{"arch": "mobilenet_v2", "hop_length": 160, "init": "kaiming_normal", "adamw_lr_other_params": 0.0016}
Rows from block 8, named by matrix and row number. Each number is 128 + 32 x the weight over its row's rms, rounded and kept within 0 to 255. All counts start at 0. Numbers have three digits each. After the name is the row's rms in percent of the matrix's.
# convs2: project pointwise conv (model.blocks.8.convs.2.weight, 96x288x1), inputs 168-209
convs2.0 107:119139151147127144159145054122168124091147133099101136145162130139117105041150142116138210103133076077106156121149123217067117
convs2.1 100:092078138108146169113159141078055127022089153118124137175100161153137141166144123186137160124105107126123150109114083108181099
convs2.2 098:108047088192101108116145198149158141097116148114120145130127126132101120111155071086123160092115056148037136123112174147109107
convs2.3 101:120118126127145122100149130134140151096084182143156101151101119160143117157139137078126193137132104171116180119057143119069070
convs2.4 099:154135138221141090165117152191092119078139193083117070155152167150150112083144093121107138109092116116127082129110135072088151
convs2.5 097:212122140112084150114178085066130150151142145180122110119110155146081134126136155146138095157193133123132141118134073106139069
convs2.6 105:168068118182171141159140141191070123086122098131102123113106155118071107189168168068130066178117128097114096124114000115089042
convs2.7 103:087110163128092159173185113100187156153197132119097149141100107091175123103145131061142154132156108148113112125079141196107154
convs2.8 104:106172170143118085110170122212137144075129123112122117175102130117124137161151105013149121131153109119107155147116114067124069
convs2.9 096:055087167099180134152195142071132118114110127134122158138168132145110112089134172111162160083083120078076186106113081141085122
convs2.10 100:142161153065115177121112179124118098086060110169113125110101115113102087143132152110136180150129118117087114102127095126100143
convs2.11 099:142126149088131148127140098142131141132135139101139117098095096094140108140171056116114221136134165142153146113144178130093128
convs2.12 097:107135142154127145075110130093109122120100124092111107158150108117173163136170091159108128118111110128113121164130192081132111
convs2.13 100:183182125095083117159152119101130131120133117118131121101195150149094111115127141066170192185103095159095119122103129181191106
convs2.14 099:065161133144137105174197153219067127172082137088118108137164090134090163121127117080122172075114157132174122138129114105160186
convs2.15 092:178153103088154123118087121145114108141154117126147152100137146159117137183149160148121128097114104082118143134107214139112184
convs2.16 104:163199201101114142122152117178110099071130126066157102122162157104108138139135109136123041117145187095177081142114128128094147
convs2.17 096:072105132135139139096100149129148163148109129133138229149146153132139124000090140094122168158141153135150128145117136124114115
convs2.18 096:085098158154114109139138154064115114140143181168128119135156170122186162121141107070106099122123168076191154164110167126169150
convs2.19 098:131175136122109094129114105141136161168120127132139099105172201164097139097155077047131222106132097180112132140104155195186148
convs2.20 102:091129135141103140125117186158159155163145163160138104114163090105099120146117148020124107134130079145029131104073156118174141
convs2.21 100:127151100123100075158152112145074141148115126153090172098078141113124152123097133067120134135112131134118111156127159101145142
convs2.22 094:125129114130128126148091192184103131183200137182108130133129160141097150123130102038154096116151124126113099137162132198096104
convs2.23 108:097163107132083103142161089158060109072132120157133195144213147140111116069142150161138192106135155070170068136154103074167133
convs2.24 104:102142097074093107124152184098120141169139177098133109094099150150067110199125112081127109100154146212144151148083130113144121
convs2.25 103:144128104149124164126129136128120149104069122065124113132104165147068115129144133113128208065168119105036136176141144129102125
convs2.26 102:150162179223100113114103073175086117110105152080111054138204088126060133117101092165152141146125127100100134171183063117103035
convs2.27 097:137112144117106082123135096133071164151179091084099127141111058132143138169094126113130150134154140118131143109100112124081075
convs2.28 103:083103155149111118136179132085152213130144105157124122124158163131094136137127133173169128101135121154144105162195076198148112
convs2.29 102:142061119173142126122109053132172145160085116119129103078120130127126116115112115024119144072113129128139155146102117142118090
convs2.30 100:170105130088132132102157169144145062194113165155117108134177115138137110116135113136114070108176065075111103161097199207105190
convs2.31 099:085124130163161180155111131108095079187114115138154135155109155153123132080145137026101159172078119132125109162050134185143147
convs2.32 104:137142129134140117113125150156138123113165188186142142100153175139145107131187089180140143104122101156095107171155089090118177
convs2.33 100:113136129083115145118070108095204140122171195134141113119149127128098139096152165048114148150154097123092165164170076142141083
convs2.34 096:178121144202170106166097197113152104152070164154137139143093141114179156182079103098124092112076104092088182082116141115145080
convs2.35 103:127065182162102115085092128141105140160162128119144125142071124118101173139112098177154125104114150131134145169066190074134109
convs2.36 094:136148100142101170128130137134121123082083114149132174094157124094108131132129148255126126106132094120116114161174130102117175
convs2.37 104:109127182112127140150139139106156131157130129088131127137245119120182116140114167119128171106121125096101142148145221090159157
convs2.38 107:100083147098096124104146175132162083093107151170111046168148145138073132088118140136153199136133163107111128095169075104128173
convs2.39 094:078114159120149087148076191099104115133144167158110142115059135161120120138094064166120125162091142165110118148156113159168145
convs2.40 107:178204092154114148114091078049106144132186111121137111133195116100062132112134131172110111171182143141178138107124045089133129
convs2.41 099:174116143127129105117179150132106109112139119134128096118086127132139102139186116049135112149181055133062153140181127087109042
convs2.42 103:120109155086109130102130155115084142103155089137144143168107126149056163148149153130145159144149164165196092167077139038139106
convs2.43 097:138152134108129145134112153163194103157206119155134122158076098121095118128119105150147154133176164129119144079139218163162037
convs2.44 097:088133165090088129106116155129124126148071164137148152120160165106129118139118152187119088090084097113079188099094156171120130
convs2.45 101:163106094085157070136144080093073147111156164153147101119115130151126119130158129182111099085126136170123150105112175105108138
convs2.46 092:080112124061133151123122077128174143156152111163104141110131113106160082101120121075101105207106241108132120154110108143122118
convs2.47 104:161135120100175147150100057127134137132111167074149131149138128124194137121130183203135138086148155158165124126150228104120109
convs2.48 099:127143178118170153135151104120128114170100119118117154147099132069168086203117096100089103190160104141080189137141194064117117
convs2.49 101:106117157161143118168103152081162077109139091129086176146056113151102118168120183152103138142120111128064126147128238163132108
convs2.50 103:131154136117165079143155154163086141182077146074104162124120095161117167145132095165134133114102092134080102116180189130187183
convs2.51 097:095154117161110127114152168156152147229102110122108101068125165110092079172152144099144110202116199155153149104164186149132130
convs2.52 093:150112130118082126107173060125115122184066149140133139106119127111114144092137117222131136093137080128100127117081159103087124
convs2.53 096:123116151109157096097126103112164111127137086137069131150081143140167150149162152106116133098149116150080142162193165194139104
convs2.54 097:120132145147138188095160125117093117132097139105145177136136109091096115106131143192147121109188162172149103159118114095130158
convs2.55 098:085140129167135143094157110044093092147181124121138066133138107105124134065142130093080115112154202120220104122092134092105196
convs2.56 100:108098109090143096145178150132099122117079138090119088148114137080137134177146139170107113179200076141094107100144134133158090
convs2.57 101:125094133140122147116120119199106114128096192155178130087165131152147099159158092170108108118082126108143152117119078191087111
convs2.58 106:103127178125172139126124156093124105123110102084128164092137107167130154109132076099158144076165152104129174131152148168058093
convs2.59 097:184118120126160103117133129030069063137127135104132130088107155125201167133137119104139114116122166154157202142195195115198186
convs2.60 100:139112055143134109129074203080099153072164132147107092128106108115176149199111125177129129172142120120098133111098120121121148
convs2.61 101:073124079182118177135114165117076156078192118152162104070109151078084139084143139125135065118127140114158132127088140114060127
convs2.62 101:152112108132127141174138185156165136135148189131129094154136110146098152119122105154143133086162121129117105163094106071122162
convs2.63 096:158162091064173147127112059056114049100112111134169155158207132099085098122085122015143117130091134132122147151186174094116146
convs2.64 106:184105112090152084160089223166081137147098146123131111175151078121102142147113122114116108090116061119059120154174040091111123
convs2.65 101:153137095181132128135174143131132133121154140137142095161128140144174160143181123066138144144155118082093148115125156176131098
convs2.66 104:169181125112111165103144177079144129127160140160122059178127128137098135120110176077124135110077138098155129117107172094057171
convs2.67 101:104108099064127135121132092142130124075137089092084081167142149118064143197120121200143129195134111118113137149149107110095107
convs2.68 100:149130170130166113135149152162196142099143141162116132151132140146103108101115144130141154118176070088095105133088159157144187
convs2.69 098:135152086172143116139124157057143124059089154100125150152106124157093131112104157096108172115146092143140139178170143147155136
convs2.70 103:094116111092204121180159114068153066164116112079139127119105118145106111083097101145130147169141186145185136101161146152061123
convs2.71 093:118157155134110120111120127140157142098109096138126058095114143103101113123085115255113163144113198110128114126126100133133095
convs2.72 100:063101157123090115142105140109134173097142162077106137113152125115143118179158169043113134106149098196115119183114113140117109
convs2.73 108:143118167098179083157114136157127168129115139181144178112096081119148164132137131170109139092160104112082082093139154092137089
convs2.74 100:133094089155112128127119176092133137110161159102110078085174121164049121122132067134125077127121137151126152130164075186139098
convs2.75 101:088122177152186128138131146193169088112165153076099122173065110152096128069138125119137093194152172182115075116127109116066095
convs2.76 089:149166122154157104101086048053120113141084160133106191114107178102085133163138118153128169091115082105106115133134131109177179
convs2.77 104:106117101118109154149219177114112120169137156139136145133159123126106126189117107017112096159151083151114121136101106158106093
convs2.78 100:137182151101137138112110075193119170149134121156098196100026134113151114127102181141125176186131148181140166154118145136118129
convs2.79 101:082125144141142129131109065135140145213218134114112142167116116099128158149096140034160116075140144095169112130165161173181111
convs2.80 105:082196116124126141126173095138097147049054153147138137132181164115107106138148106213128142124128117111146142121185073187162110
convs2.81 098:103144164139126145140072110118184137075136093104147145070131122119098151083173085168127119087123075110100106102108089104124127
convs2.82 107:102129132199158113156098105188099105109152168161122129120152119139139149100131129118140173090124136095148162111112193129120130
convs2.83 093:138126104039122144140124085096128142123141108150133107155153120138131129204124145191127078086105117142065156121112190117092124
convs2.84 093:124150134081128133103128093166150143170227132115108169107141170124153126202108138094122151110078138115178149123159146126112121
convs2.85 097:165109099144158127109103104159107102202123118221137159155058115107210151123112126175116076121098145133107086129105175154103192
convs2.86 100:147174087159135142138183151150142119128136140178158122126102109116115112184192085110130098152101057063120115131139149120064132
convs2.87 099:127169123193108144160085117143133105084153125157150145140156110175221126179132136009118145133109112146080139149123120172122092
convs2.88 093:128122063118164153173192144098159139147054112092135104153138142140105122148161145142145122144085113152151147097151058086099100
convs2.89 098:070128080158109114121119134092101110173110115195161112154154145171119144119123163029136093115145179111146108119088146203136129
convs2.90 101:113180166114098067104194152122145127173117137105145175136081165128147136117110159096119177096117187159171138115162100105094126
convs2.91 106:121167131032124113164189196060136119144109105100118210114067142144128131152156131166087085088173099184073162167092088093125132
convs2.92 106:079126135109138098133149143106153139147143153160091123112143104146121115162089168091128138119136168073113152142126103159090162
convs2.93 093:178083127104128103112114138076114107122106088088111084116092137139123138073135167055118077080101138114102104103167225158068128
convs2.94 098:083063128135146105132134048089065105133133157083137144112158125097118148171143129059128111155137173104128099125150176179142115
convs2.95 101:174167111107136092131163121127123109149130158090157162134141134106147125171135126117132164092102109098146180115090128063076103